{"encoder_arch": "convnext", "model": "model that answers yes/no questions on an image's attributes", "dataset": "single printed letters, digits and signs in grey, bent and noisy", "train_examples": 197500, "image_size": 32, "crop_scale_min": 1, "horizontal_flip": false, "translate": 0.06, "questions_per_image": 4, "encoder_isotropic": false, "encoder_norm": "layernorm", "encoder_activation": "silu", "encoder_mlp_ratio": 4, "encoder_layer_scale_init": 0.1, "encoder_dropout": 0.1, "encoder_inner_norm": false, "encoder_patch_size": [2, 2], "encoder_depths": [2, 4, 2], "encoder_widths": [64, 128, 256], "encoder_kernel_size": 7, "fusion": "cross_attention", "fusion_encoder_width": 128, "fusion_encoder_layers": 6, "fusion_encoder_norm": "layernorm", "fusion_encoder_norm_position": "pre", "fusion_encoder_activation": "gelu", "fusion_encoder_mlp_ratio": 6, "fusion_encoder_head_dim": 16, "fusion_encoder_fused_qkv": true, "fusion_encoder_bias": "all", "fusion_encoder_qk_norm": true, "fusion_encoder_parallel_block": false, "fusion_encoder_inner_norm": false, "fusion_encoder_drop_path": 0.1, "fusion_encoder_positions": "rope", "fusion_encoder_cross_attention_every": 1, "init": "torch_default", "residual_init": "zero_last", "optimizer": "adamw", "lr": 0.00086, "beta1": 0.95, "beta2": 0.98, "eps": 1e-08, "grad_clip": 1.0, "ema_decay": 0.999, "steps": 16800, "batch_size": 384, "epochs": 32.7, "lr_schedule": "cosine", "final_lr_fraction": 0, "warmup_steps": 500, "weight_decay": 0.3}
Rows from block 5 of the image encoder, named by matrix and row number. Rows with one number belong to one neuron. Each number is 128 + 32 x the weight over its row's rms, rounded and kept within 0 to 255. All counts start at 0. Numbers have three digits each. After the name is the row's rms in percent of the matrix's.
# fc1: MLP up (encoder.blocks.5.mlp.fc1.weight, 512x128), inputs 0-127
# fc2: MLP down (encoder.blocks.5.mlp.fc2.weight, 128x512, transposed), outputs 0-127
fc1.443 091:104099080157125152121114090081100135186077087126115176075155065096136157171086150140078141125182134123058108187130081107177158153124128177131102119125118098138103143073110156127123112128155159079063140186068118154154227165129154171089137116155189101131120117130112149142148144085099185126113114102066162132117148146110098157131094140147130102117157170135099141097089137138150098138176
fc1.444 100:123135125066131153108165096099121134145143146107154097097160174093121155141086155088150173075108135160134163170129089101136121094125127113132078143146111142095171170077112104208160121114065142128141162124140166169106146140144130082153119044174100165176189100129148130112083128130136176058143128140105077209160173114116114172131116128094070115085102150155204159169153106087119124116117
fc1.447 090:131159096109154186080109075121106164171049092140167121075134149111101151135077173148111118076154152113148158144115072094132127105122123135136044076157125144116164129067156131196173141095086096040079158161108128120108200124147137139138122098180169126170148121107149158126106161131100192121122109131056110172106135150115121166123094112120096114095146156123185143109121120110119124103178
fc1.448 102:157158128136156164129072144116089159078145115164174113152113114149136085132080156184159127088139201083092091047120169117129120117127116145156122097133193113152085165095208126141087141135100103070128158121177108074088156077107133134131088083151132121182128111102152129134094109167124089118142072129146092071059130111141186067134111146152177123103126150118124118177163185131125132102148
fc1.450 087:138120151139160189152133117171163130090049128151135110142103143135176140111161157108130097114104200091156090104098103127103098109114095180116097093154111123170228194084155151182081121167120087129118147136167114136125094100086149189083133116142153113106114144111133131141079163165196051172151089121120205152124099166088182098132100135100148093133141136108095121094131123095110109121110
fc1.451 107:145089124159124142186141106166191115087127133124105111088125108092135161142131103097123117067126158112136111079113089126163102123116085143138052135122078078144144199078145210162122108122156187148083185134190087179092126142138162136046118095162136165092103160149105143128088139188187090118140089122102162181132094152108161124166103129123146121154172136133067162096100148128117117122099
fc1.452 097:149093106075136113130143140084150125141182207108172148118140145087149168154108160142153143103068095139117132147137120125131129081126138116116175129118188121125146074167091078179098117106079109134139120100116102145112116123096146115212108145145099149156193098136139108148152121095122187168129091130147068133136120111122135061107127149107127110047128141110178177170213056079082169112086
fc1.454 105:143187155193138152125115157104078176097131119123081101113141112126145090145103170162132113140122118100142105082130157161094102130172137153158115113105192146108090148172148105120163157122110126143099139125101108069092173064097108153143072103143184099144164166100135117125201148130085191118161057156093125020080135181149150125166086115157177121148126176124066109104141116131140099132141
fc1.455 095:096112119100096105115191110101084166144127086126155114116140121098106118161092184138150180115087137114071110113148154136158119118093148176098106114097204116151124204099144125079104125176091140101122170090118103091115152052068147166100119073140183137148191135161175132125117065097125143110146104123103123127117208176156153162195121114143142151124115176153096125137178117078076156113119
fc1.456 093:128128161122105090187163097186164113121148175103067108165119125118169171108159087090162144135190134144176133126098129089104109109131160091139094119091049071109168167105080183115130114106140116181101127154185085174113128171179127121064124131118108141088114149113121129150118178162157073127127131141115183154191101174147124120146102105119170098200126130112104137145077142133169121172069
fc1.457 093:127190135138126135124175138176132138116045084156102078103050138095105132136120128124146099136179127116183116111108133157088086105122110156121051087142188113100167185107125145113161139182148087107092158137133123095101118112164096152103134120153165111118129160123148113142127129195191113134121115166083190129152128230120151186158114087115126134171168157131095146080116121152069092086112
fc1.458 093:122101101124071137162136108096145136125208157093133133135144123112160157140118138084151212120119149119090128163113155102150112119083154126126080137068099093130170194094109188108109092117063190155099117112169082212085158136137141113067085068161107142151138181148126120145117164153162100077142102158135100182119155130169153108191130146133145097133122094122097130163080158110187114161104
fc1.459 105:145133131172179160118110095129119146116122144170182134144130067146152095108114120157141105118124232081109115076120108096123123118105110110144109074159142118137124092084220112151081158126131056063073159161169073067112167108116125168171143127125137122158124067116109148133085147137147098134124080139148120097107100108114168073108090144134199111078149139106135100158159190096165147104149
fc1.461 111:151081122147098127192132107145181112104183184093084126134134113082152184167133119079122169080158118116120103114141102117159124106136132121117114127080079058136116197131101188121107100103127190186113161127175076183093133149116167091069086106175131153097118175134096164153160146126169080120111087107120157160125096144151123092157106163120144134179119146084079158131066125120185119173114
fc1.462 104:097097147079098141106157094127155116149092065179157190128105164121138142079124139100114111139101150090091149135119131119133142140093166155079080087105167123148179176079170147123100150136087128072184193132096122149099160143109131180106115080142115160169142153141183190125054129145155085154132178118119110210152165121151144167146131130113109107057108117122162140116129161070080075155135
fc1.463 110:141120140162146154163047105117125141114129140135147134129141041146170115135111125144113130111144230093046099079135137109146130114110087115148121072165133110157083095084206171157089149140177117095077129177156099104130177115111163144118135117114155114110119079095081141113103130163150087119099047133132118103099078099128144087123098163141181131107134118105112118137167209148180160102131
fc1.464 092:137120093183110093172128138094116133142226118114112127133184094084126116216075128137137190073120075109082119137147134136149145125142136118128149138079157067092054116168122117076123125081138145142098115105120065101088135126115134104171080115131131126101160109113094151084160143094118189101140058139134064115126112144166153129146110167193163141081138133113118166209120101108146153137122
fc1.465 095:128142132123149146135093137060103159134191154109164162108199135135150109156061159151111162099108157113108078079134116098121172136138153142152139110104178101123109169122148115173066107113086109098144136091104124142071176103092132167130100100133166141172189099105125167131148157094067185123127068120134048090080153104116172063134108174142168138055080145107104143155157136100159149118143
fc1.468 104:142142134146115096140118127092097154175218092123138108112141124088108094202052154152137181092124090114099088104149155134151113122152148145126130131065184090129080153155125104077119133107098149126121169101148077065081168109121123110146074106146169125140169106122144121089167135114113201106118044138127070115121131159165175133156077140180182129081112161121109159198131107121117145129163
fc1.469 088:140119110086087170149151100087130107119196168114120119166133180106195172116118137099153170160116108114160116146107137117142121107102177128121110139073120082146169206128080149122123120109049157176196143077168085193104153113110149124066081078163115147167127201148142116128159140162153106105125138169141126146116169115154159082171145141059124098143075141147147131135087121099154104152074
fc1.470 092:128151132201128102178079147117111117103201130104047123104157092113111105185096122146125148082164104127117119076132143136124142103173141137160113145079110120111055169198101180084139124094124177159084130100158114113122149115123142061097080123131137129133116167096147158145198142141116131137167057148132113066078102177161151107146102154156167117163129127100073148149092130144203113163147
fc1.471 100:126105116123090152132145117049100159107139133082162139183110165106170140124062169158126170166139124095108125155123153144162111108130221129095118146053180079143140179152109104080133104114062113127132116099086079090102178107095142158106052121153146110170179203125153138119192162128130169142138088129100103100118163162155165118156090142126147096113056162129129146145129110135133123169098
fc1.472 089:136111117147138136141191120132126158097106111111118110127127110092133125180130187133130151101105135121083090069126130123137120129100103188125109119141195130145142225104148128126104119172115145113150188101121112098109120066050150140061127054143189133120157173113175137157146073109170107122162078124113163071105188187118178153190108133141141141139136190143080138090154112111066126103130
fc1.473 102:125092135124128102156131096143180106133148155091066145053170142107131170170134125105111131058158135175146158161113069101157120128160088099140115131133054095105132152122069181188174128084144183172114160192141145197129176194167165053122138106148117170099130153100082142163131131144107136116134129123129107177130094096094080136110137163126108102161155140119102192094092090128142112132137
fc1.474 099:068129067128102124100179131076122130173103142112135073109135111083117127154125146082151175167157098192127148182104119118129105150128151142096074159111145119086157163121078141101166102155151136161095144203081159095150144137165106168134127131153151077138161128172186075156158125076203160154162142157064156115195169192145090179145169131133139126120131130153104130100167088111121103119160
fc1.475 095:165127133128117181153110113143132115130114165148161112173081164104108169107132151153142057159169120118159133191138110131127122076168147101096137112103151117135163039155101091146145141086133072145114157117115084116107130142168137161193091197165129134139102105115124096139139188113132151198114082138087164120168042126125114082143084129075116121118156146106200207125112069117119153123084
fc1.476 114:140177143144130176156106117138100158157106095171145123169063160125136124104089167151150081149166145099139124157114120129113111094154142097107110097103162128123121051106196077114122167105107078103094145123102081045107180110177105169190073136198164147191107096114155120113120176119108155159118073125070132099182081139149147109161066103121151124091161163113173171135138126134118137128090
fc1.477 096:089127145121117091124126116107151133135194159144189120196165113101174149136152085096151170140104179132089123149099166073131144124097196110119113120100087125132185140081167130104049111094129101117117131134191067145146120142128164147124123104111054124165161082119167112130070162104129090106118137151133075176183113112181150117136133142133183100049131129106184136161147172086146165167106
fc1.479 119:086178150198138068144145126158119137160101123106084092104121081095116134154157101107133131147137154182104116108098099113107127147108120152120088132136087141126161161084126160112121105123218138167053112205156107093156140174162121174107158133122153082097126098135106066136139160078169147113142098146087157139194076194120116151133111112149190086129189141128060131095132158133185147162145
fc1.480 095:171154127156141192148070132107144137099146155157184121197101155146171125090134119201145112126147192107162081107103146115134116111125164113134165067107149108159126113127178111096079134132117071100133130117171093115121133119141157178172083154126078130175102091108135107137136169131108063158129105141146127090104083093169181023120100143114181081098117115116180117152135200121133155130087
fc1.482 096:131159118131167173081120112135113154186055102163159123107134142134114134136083168139106101135131123116153105163114087105119129104138119123119076094139155146126140091082152090171144145120098059067072173138080085072115197096138116169162110106175198115191150085104155108130132179080106182138109079135070127137145138168127154143138060128127115130061162160116174153099157124078120121121180
fc1.483 099:159089120085155166124118086091115136139120121119169156099189149136122154136069162122126145078101143087137146158124093105145158081137126112130111125131180100145137118119134104212126125089059096069142170115080137142092183115118143148167104111138150147171188102103113178124130141099041184151108087110120065136074130098108115091122079178121095157048077160104176155138152108082109121103151
fc1.484 091:155193149172131120124109202151073183096102144155116074161125102141152067100138135157157130142137178110151070068118156139081144137140160129142160129142156131133096140117207113125095100136105088142088092097193094072112125087081143124162134163092104077131148141109086102130161154142170096118125106155137137041128093148163166061123121135124195114136125166135100098137156196107172170132130
fc1.485 105:129150133173121136156108148130131115110161100143130128109109074118154108171101145133137160114135192092035096071134173114103123148105135142167108126109149103127054187114185195080094099134157166095078139123197068094105160099114134134065090075141135121143142135117163169133117123164134085083146067151129113100113109160137163097178113136158212113138144121120057140159120200143133116134134
fc1.486 113:135199122179102158156078122102081131127127085135099115156063124124169124103098149164130108148194129109138096143120130152127133097181163122138134105100131089134078076145166090089140158092120105117058147124100059055101198142158119137171070152166148120168105122105133158094150196128093157164122076134086143069122062158170126111135063124135160110134161168121130171129110145163152111152101
fc1.488 106:168153108169083115161122131114100154167183119117111133120127120086114161191067147121133139106149051121105105155124110162138138117184146138101159134067162089102064083178111107084176145089147156142120162078073070079091170145131147118159089125169165122140133134113120140083197156087110206125140079127109092111145091149140139155133101148174141126128170179131115190152082081146159168122107
fc1.489 119:122123134117135099147179088124150127125181161068133119077201123098128142186110122074127188059086126151093108108147088105142143117134103089141078159113109102126153215102101176175146077100129203180104159128155103212101127118106147084078142061144128138112174118112120140132108136116131150066159079119146066136133149152083141127124098151133162129111126122113093154128132140081198134134130
fc1.490 090:133114136104117127180108139119160087089220191081111125147175124105170158148115108097142179103141097116123108149101139095117140104145153081146124149086094096108134145171067195129149131114068170192116069107179108178092122134130137068125086110126070158148170128101133126141122176173119140117138108124173042137112106103156162079118133162124161113109104094116129174188131108119198125145084
fc1.491 094:134146134159170156139139106096130134151068109103087129057146149097144124147099155133075151081142125127134137106110083108132117133155085181141069132137117112112143214106117161178189149121133171134147198173096168169121193120150143134084100080195195110107118182107140167148194131125126170105173112141067162125112129175100109163137100118098113082164140156121089152064100148120108094127168
fc1.493 100:118109148079158129118190104150153137135067112115146104112131157118111170150145140068117131098103144148176192180105076098106111110113104115128060129154114146089221156088083140220184129100117100140110146168127150154109148166171122129124156091154117120133138127147138119159121170113177137130126163122079127217200120166077100182134109106077070094103158134146177143097127106098122142136122
fc1.494 094:141114146120102173152120132084153121090152173116132119200107164137214136099133133138119126168148100084153069149133157148154134098116203134110157124076160086139140140173104154103096116097084110196135134061131081120079114110105133133120062163150118121166118186120126141130175200148126081170120114121146128112134113139185172034144106158079140135148087138104137154136098104135139148165048
fc1.495 111:111148121193117113138171122110107150144143139093098099119132083078140117182124147133144170163120091146100092106127122146114131136095161194119108119100158133143109210124140132079120100151176155185062169102086080068142130104070135168086124106117190086108126147150138090125201116054166156146141069144102182083132140196141179144162111132143164123130155188134055125098137126118127138156116
fc1.496 095:102192134124146171130136118153084158105066081164120080134071119134128115099122125132175064164147156132152096115139135160088090102090126108137062083141145143119171072079159094153145145156120043112083127157148097056105123089143107149175121140163158093155143081118161074145133162146182147141111096163058166068183112189151122155155093070127158120122166156133143141115156121141115117117131
fc1.498 108:132156146197077139149089116123095142174142157126099132176079082108142156130121108123111124158194133131118110166140135137130150118162165128105153134065072091122082075134137131053089129102152113149062142117123040072108166159130147140137096164123143107126110126107111148096147179089083143149100082139095142100153056154165112110137091160156150114149155180097129158144055122176193173172094
fc1.499 111:142111148149128115188169149144185126086190214088110098141147120080189172172158127071139163111116098130142094121123117118143113098141161116114135122080103089113136182175093195133108076110132149217116152122172069178104075151088163097092102133131105146103129142125100137144118147122188091160153089112163121139179128146141131048142113159099152118147143160100096146137109102083165160155096
fc1.500 100:115072120083118096112188100126182108136158170129159111098110135101121193179104158075140128106116093171115171209146093119107134098133111092084123132147137109117169067132076140175108115096115095165117156128113125147112111175127129095180172121143083171112178072162131116153122118126142151163105126121136100191192129106098093137128142140121083121073167145135205207111146051106117164124103
fc1.501 093:141107125085109156096140058104125171153103103134199124136149128127141133093089148131148164128091212113077152142132099105144161111066146140130092089147134133151179174045175113155085115123096086058127157135121098101132183110133125154123126058144121133188152114119178140100060150110092160092114100107101096195117161104153154111116093155124125110057100183110184116140150176096132137125136
fc1.502 097:101115102066162148107194090146156149128069140114159078111159146103127176136106166052140147104110159142150166186129084132093095099127113101137084124177119148098203162067084147226162103126132099147102151170138123146111121141164129119126157084150108111147147094138151113171109148105183155120150146121065130198188138157092135177119112106098088101103162157140177155115137083092106137109117
fc1.503 088:138145163169113103153108108130122120156153149121093120194153109138162130098167079116102127125159142135149116154122140104116123107175186120132159171082074110134123091145095131119100113094147111149096083152164111143129149168139131135185121179068061080126099093092108130096118207102070075152116121143140093126143052131173138084083099165139181081134132106100155132180103183159209186175104
fc1.504 104:103101104114107109153179115107114141136191191097166095114158164082159173184100139065145200124104054158142121198117098129132131097136146122109130147093155088094164149169053137155146092118108140190114144110082109154103123142104136111133132102145118113154206129136141117153150126099173173135146127138134076152187170138123129130153141142123095124084115175136136214145140051083176151128095
fc2.443 101:132136164062105100116118131092145134107109089074099149156076131159116142162133126137138123117161123175158149108167145131101184155114144162158108112107088134075123127115094119179108133154070157154148090202164056157135104127162148155138121109117135125086095126141200077140209203075073107165197151172143111139098142091137138084105113170148121072196128125126119107157113104089165173113119
fc2.444 097:116135114162130121053155122096103176107139181153115125139194143087107144142136137122069128107165126097154105094147127097099151161114159114183149105103145089053111126122114170104083139079102188090180142088133179082130111134167137087120163099114119148170177162119124147194092135116194166166198165101113165099165119165143127123147106100104077072129104142121081124072093117147114162111194
fc2.447 086:119155099097189093108162137095101182112117122148079152192109120125087159193161159088140094089169117163181168087129137111096140134114167152178161111113082064096137143088062128147083182106088212093150082147158118154136092137186108171128107058143110130115138141177152049147131160075143123145151143100120149113130121129141125091141131135117140107174128160124099126126111152120145158052153
fc2.448 099:156146155178141136142150143131095151104100112180113102121095079151098129155127098088178109106114142160098132156083069150082090100078100180113136147155105093165136121113131108104141170056136149080071102136154142204131144144156080158133083107161142076134195146115120086143107095140132124119076101149120158130174117122116183164126126097111186197050111146152148166163136207133137134074157
fc2.450 087:084142144156176128183092153110128166106148111172107117163142093125127121174140073161195088117126202098165120144147121127123082070086142144116097187138154127133189126088104081142059074132100131096109156121117105146107151119092100155134135111158142073123142132172138090088124144146182146108102074102041119122086156083160148117170113177152167168079093135142131121165147179185125094085121
fc2.451 103:113111146162079099126060178099160131130124100095127081128174081075149117181112075182134090073094178080144098140128125160104100100067106142142048178159172151115157136166095085109065086121102136152104178166112071120131157101077103134138118163167122087125161141096141144134124166143139171128153111186108154153127195143199160138140113178113152116123095104159146128158116141145134090151107
fc2.452 101:115128159165145139118167135168122141099143170130126137130158155127124107098091145112099158170172084122118093137121145065166173166128154112094196113102132140115070125077153182063169176088169102095092164055108189117121163142148137119098138102111169151145123155094138173113095050110153090145193165170124108101137090127125127146121122108128108133088122111098113205046104084126092168111179
fc2.454 112:177169074095128096119123123116111162089125107121157090109072122163099167145148114113202103129121091158135165138046109078155127086138133154077129109130104116199162129175104111143173180110116155119120127154149147138113159106120122171107106103110139103140103140134166142114123118111105089065033087036189113158139142112157144120126150036104151189125151112186135133117106129147185150134138
fc2.455 097:154101135141106142080124118055163130060104077120147071147119100123152151129095105126161148135158162147098073149101072113127113160089105165124122057127102127190149117116150174201107108056123161089156115177184160137115103175134122155158143123117167088196148141111133127134130082108095095130095109125139141190175152109133141159090154135141111140150120058159115079122116113210071157137161
fc2.456 094:114097120085094136146080134130116072162137120142175175084155158101193123115145100158136124115072151071155114113200138158134124103161109108142099169145164200096156142164120138152103067204113100162167185104082081081136131089091134085142135166156104170125126130138097144182146172168159150121102112063114089126086129158125086143137154185083110097130171134113117103119114099137144080195110
fc2.457 091:119132037131181117121124164113129138133142099170147149174121100134141161174156144110152079096117196122137129122102109090150085113119147122132129125149125101125186134151092116192104095113114146102116117135135128122148117128095104143115108123152123145149107134189086075063085127133108139095034126000136126153126163152167127141151134112108162133194102157166104122144135147126106095116088
fc2.458 090:124114189128029137078096097100139133132137121111161121067159146111197113091127091156130171097102149074090100117161103158138123154114083121151064134124128167091111137158153145127107056148098160152159160159140124067118107106098153074152162147140112107174200140122120154166138175169119154146143111127105128142149139124128135150115132210100085091104119102163120060159145103161141144213176
fc2.459 093:108139106156184142181163142163084143120105102185076148140068097162106101155155135102172124131135122143110135149145108142071117104103116179133152148147122086092146126072135091090156165095117139109080086109141155197114152140165089176145082102169118120096167157170130070122154130132137128131093111100095156114108106085098151131131110061154187170050119167122145171163151217106130137050127
fc2.461 106:133116186103034132123054126101147118136135110079180102071160133095164126107104084175141141125076137111134113139114125174150120127107096123111061148138175194145133124176143131133127075151146090145163172175106072092131144100079138085133152166144126067130131101054141179148137142142139136140164120240138111144125167137146141153126131169109108116114130084139142107123101086133133107214140
fc2.462 115:119130187149150175098123087106130115141152158156121143162156137152191130114134146139182142079138190106155121110198105162084087163115151095158122100072107081105090111138110135136071067106106179112156105171145107123136074135150175094143184120104100121109152099135094106133116153153131122182184160192092167121173133108116107126144095156155082147151052145073108067106163175157074117102109
fc2.463 103:105129141137101118184134156151110156110084093141074110124081094144102085161152101113136139125124138147118122162110104130085129095077093208138115185170117097098127137084130053097131141135107127125089120150154105202124150131158071159151073136170138098100181147120152098104179157146143121143130116191105138137104133104106183142111102088137195158052125133152164162199153204083159147071132
fc2.464 084:181122139098059132082141119135126108125103127082169111092071142132138123094120163096119189153130058160088140149064122119128159156144097139120140107130109156133083116168157147109215182117154128123116115150133163140149125131149146133132108125098125130139129107108167166159144092107078070155089126196214105143152132119097139159089173008104114145109146098167144144119097080090143172188141
fc2.465 089:126132206154099122087148110133126152061121118120122127105092138147149131123077105123199156084190086166090113120179109107081169145087142158099105131092082131128077126067126161088164186056083180123116110143159150153120134140184147155126152106124174121135177153151179095158138118111115086145119137188122148139155116072137135148127141088159117189056119112150109143094118121161140155103214
fc2.468 106:179122097107077145059154096116105123126100144122175090117082127127133135108133176083139196120147072165075143132088102160086128147121089164124146103121093116170066122133170159125210167111146143107135081186162148152123099136159135140141118129083133088143155112099155158175132088079098084148083121112201126149195106137092131157095197067123113129119152092160140102110117089132118163177177
fc2.469 089:124148166146056129069110089115115165128188166109165140078172159122174135107111087170168153104113134098100119100117105139139119152117121104079088128083129171174085132142152192110114093137101133134143173141119131068137135090090171071116199124137139076173169147112116162165101139138151153131120130089100124101157094113144116136155126218125078121099110108142107086109120075178142142201210
fc2.470 093:178117138071027112097094128123119100114106110110215085055083129116126143127142106114162144102091083138113141148060116132140115108129088156099094146160122156164107134201121128139175139141121122141151136180138105128109150095112124122137102160107139096123137122084144163176144141133092111104073123166213091161150143148134137175103177079058139158106183103184144119139099112114179126200142
fc2.471 101:181149181082102151088135070096119130092145135130170110090090152169137157084125101126199156178137132170136142126104087106169128148160124126102174043089070128196111131126149182200114125124136158088187123138161170108105099121140164134126164096094148088186117119106146156121121101110099094122122117141131089132157105077104104124126144171112084133140165076140099075103135089200134180161170
fc2.472 081:153114178144120122107094153040137160049123080122140081164129111111117154172095103133197095104159165129137086155122082078130099138063126173098101086137123130175177119118099147178100122035114144084145152166189128150116127156121100160142123120161186095197132148119148127111120108099123093086117115157124150170136153108176161156126130085126141169138113072159133128107097123194081149108160
fc2.473 110:123122165121089105097111160126131120148142134100140152119169141074115122154128121151071096072126091087188123108164173139138164162119165107138110152130158127059107121163080130087114151142110134159121175124097086088124137096132140088109142146131122190103123122072145153202115177116142142147255205210153133108110142161180130115136110146078113071156104138093113141083082097090154132143128
fc2.474 102:117134143063144088071135118086144174075122099122147160135100143142177152127150137118120134169169144131130142099195112089184172133167135138184159055116100143077130126119143161193139095144128125132145122147116158098135137106136142133122135073116165150122064147194130142084126121091130146123148127000169048150104136135141097149122141166130114048195117119142084107132122095152116149162133
fc2.475 096:120184103116198127160150125180084147179175178137106185136122138173101121116157145125118113185118092121142156120141157112170124129171151095063185147106148118190095121101144148103153170164163080116098136066084149126138162098113135116073120096115112130096076142104089145113118103111150127095134159091106113060092076130105111080159113226140136135151154165065130193109135107084134149098112
fc2.476 103:166189060128213151142167112153071119171152172165099136165080131189098127126157170091146115167119119142120178127108107123108099122170145108101195111099120068189110132135140141128140175116138130079112073111137151185133117127139137147109105083111097140114083141152070110117108096095129123095080124039137140074130076121088134081144108152156148140154135180070130162134144172104124166097096
fc2.477 098:097117162154103165130150060164115090151125166152109137098141167120172076070124130135120186158126146091081119145224112176093130133151112111187134130094140127040082126098197144105134078170129098129136117092121161124152119141144177094169172149124105138103174143152085136165162144145151154185167127122073123094128081081075102142123107145160091090060137130097148096136168159149105133160147
fc2.479 131:117096059090128117136102136106145089143095088126135127144094108120163107144156141151112142133114148097129146141219143152102165092137112150191112143152149160055167132139147094175141095196105104136130114161123110137126138120127123141175103158150123170069092113213133092107186173096122123136074099000136092171078155118142128128123140093154150059154139107129150086164126119138141105167098
fc2.480 096:115178161153165157179153090178068149157145162187098156101096111184133099113166116119206141160105136125107155147144102159096090093134112131090159171107132095186110118087178127101147132140133111093091105093118148173126151114134127131131130108125114065096159137135080105126120107130178160119077103119066124072125066086074138121165085180150170186047139167102141139164155184131133126102141
fc2.482 092:103157096106218101108168137113100177105138110148081178193087138152098145171148164096151106136195105180142157101148128085113154144128176148138166082099099069115132149065098155145132183084098162105123077133156148159138113134186125177121117062142144156111104141201137074113131137067115111123103155046111124113111105103131125091144117108156139134152111154117103147104109152132122158048151
fc2.483 098:115171189131154118113165117140120183095148156126099145140122130143073141141133130121140132091198083180153128089124148082103157164100174142091142106085078086130076137055083143094128180080103184126146122101143162144108109141189129152090158083123142106133168126097173118150120117106144091168206174211103158097149115088133124104152123120134093161115132129119103148094126108126134173045197
fc2.484 102:141152086116153134179124106136122173125107093167135143110082117167128118129185118076173138164092137171099152156041115129121148089142092161109116162156116140161202114125143106147164138149134117094158110114131166149138154142128093142151116130155123071103125098155143085102124113147141122108009067018131095135109127100102134159132117035127163177060143131161135120174142160124153121107149
fc2.485 108:156109149136043142118098122110120113121081090130157090095088101136168109129131089120172156093075165127086121163110071171074095096083060180156073161168130130108126131172145090145146082113104137122115115201172106170125136137114105125176099167143121071119193116121129124148148141155114120122086087151157136170169156133117190180097160108107157156066117116181157089179135185130147127164131
fc2.486 097:176188104058142147140148105164077107170138170153137150120052137206114132121168146081182134170090113169132203145063110121129097104177124130084166129123095092204101123176126116167150147182127131100123082151153115159115126092127144127122104103091084114100082105122110127129123127110092098093071119099172091094128087117083149098126129158103152161150155155116149120142138153076186176124088
fc2.488 099:180152080082106130101148104148119117153126148077161141133091161141114144097139191094080159144134052152108164115059166116152152167173144104095158092111117125187106126180127151118212178140157127128134104136120146103121117110129172121104130112107098151115068124100165178152128086078071071112086135155215108131135129125112119105112154082118087140186142127131130122100110056084137183177123
fc2.489 106:102079170139048104071102139101159120083107105101163110098166146048150126136091104157076143067161113101123073121193145138111170130083121154166068139143144171059135125117118143098125124110096131157165166129134133067135131141153134127153149157143160156148173153134166157193129159125126131159166131186144122161142157129177131174112162068103091109097125087171112110088097092170126105168189
fc2.490 088:135140188136058127087148089175114100130150171131176077048153165105146128077122093121091144105106094092083117116151126123148132125144123098108120160117113142082057125158144149066160153147141132138129170088082149076125151086124166088105165123123124153157188149102101173185096098165135150139168140197145132101178103158112106178153153121083082120082127142174132122107153100127168137203178
fc2.491 099:125154144073101074083091148060105190083129128104132146147114133127120173214174124131188078047150124133212157086131136124093133116097158158136100120120126113123157125157040121147096123107060196130173139189141078114104130088136118136118134093142128102115123144129168108160130200085160138118164134129163129133122151140198135104157117118099129110169112132146089120123074109134168151114157
fc2.493 101:089134114114184095099136136104132153112153135150108175176169142100139156153155165141106097088178141088182133085217177115109176143147176098197149105104133104034146133113083144131070116135110169123165146094106145075104115109149147116120153094131111191121111146190129112144114156117169138148162139052096137113104150135181091099170120095113097068183109148096079121098109097150114116101141
fc2.494 090:161154199129106158149102099148125131129165158126168097068117145188157135064098062153208144189098133142106122136085097120179113119151111107054127109098122159243081132140159153140130117151156111135137168117119141100117150097095158097110156111123144063149124114078100179085113079168109126116096115184111082112137108106107105127141113189135100175091152096121119131103148107162146133177136
fc2.495 116:149104091088107123106089121081170099106110084079165097142084118135153128132097133168188152170147138136109128172112107120164140124119110147124111078126128175177150117134163136199150096127125100117130122182158111129125129143115144164165129143113167122128073119167169140083164119081076095114041094040158075194108167085146139134102142071162131123154142044151147086125098083179127138174111
fc2.496 096:136155019128222142160151137137098122136146132183123106169104103163101123143151126093127101161115172120125143154094109083151118088149134125125169126140129086121151130125140111157106138145146119083108116113120160164117150135106102153125094114131123149128103138192081099074097097119129135089039094000112111128130126144119137111146155115138167120156143155128145134146157161144121119086099
fc2.498 100:148133107055093167158115094151120104192114120097140167110055141172146094088165145118144187191091104144113175157117137162142130137164080140123116127136136139177120126149171114176170114224135076145161084158149093128139112120121154105158117156124083113088082090095119126130184159112072099127111118152156088127078110097062132097100121164144121108153160117093158086172141113069162163167081
fc2.499 104:103099152137075131124094123144174102120148117094186130069178159083166112077086083161106136145113135081103094147135135114194130113133123093108081157132165190121134117145166152118150075152171063146144192107093129055135167112077168085125178171125156134138115133098136199140115101163141129127117122207136092131119150128144113181136140106097094142093139087159133114102115071155118081205132
fc2.500 101:101112141166159134130143145154146127123148152106116158166176143122135088108103164132048154148157111106130085129164172093163182190148161091141177107115152138046079121101126156091134132125156096119109172080091180089150153145139143096108140136154135199114092132093119161097116083124135112168228184179117117107106141139139109130122107115146093081168084137071131174067101081090073144104114
fc2.501 088:098133140151161141134138100095124153115106131137055127156119123135111113138127101149116147134167154125144115129179103134081162137096129157185134114102106089061138109064138134133062131109083165094164092121158146193131101160184133172170151095129134143132188140164121060152178172099158133181191125116040160119127109066108136097147087143178124087085110130091119104157162176175128159069175
fc2.502 093:083131100131193082112140133109125158086138136143092131170173133096114148155137126148061106118167151105176100102187167087136191114141164117198166106122127105013162130097101133127056114130117152118170161084100174090102145130147122144128134094137132195126126180188135115131127133119164147145201124068089124130099156125175096111168123095118110057160131137120091141106116114171124119083148
fc2.503 092:108117166072113144158135084184097103178110155161135201067087151147175094086200135120139178146104081130131164133188164179106141090183102133156141167137111162107118119133163112113177113241134095147151136093096133105132133096153141096162122141104091137075136090144120135147174166150160104144110110130115077112084096101071096138125143147107126122078181121099146091140146122099184102153132
fc2.504 102:130127161118099121072135106119136145075150139077172125120159160109132140090096142143076161149178105110106098114149153063181181172149144101118144069101124156091101121129150193120153125125144119137163165105108194055135127124129170110112173116117170165173110148152146211131110083084119110144154137124158095142137145128138100148121156081123059105166126090152112113068105035173098144182175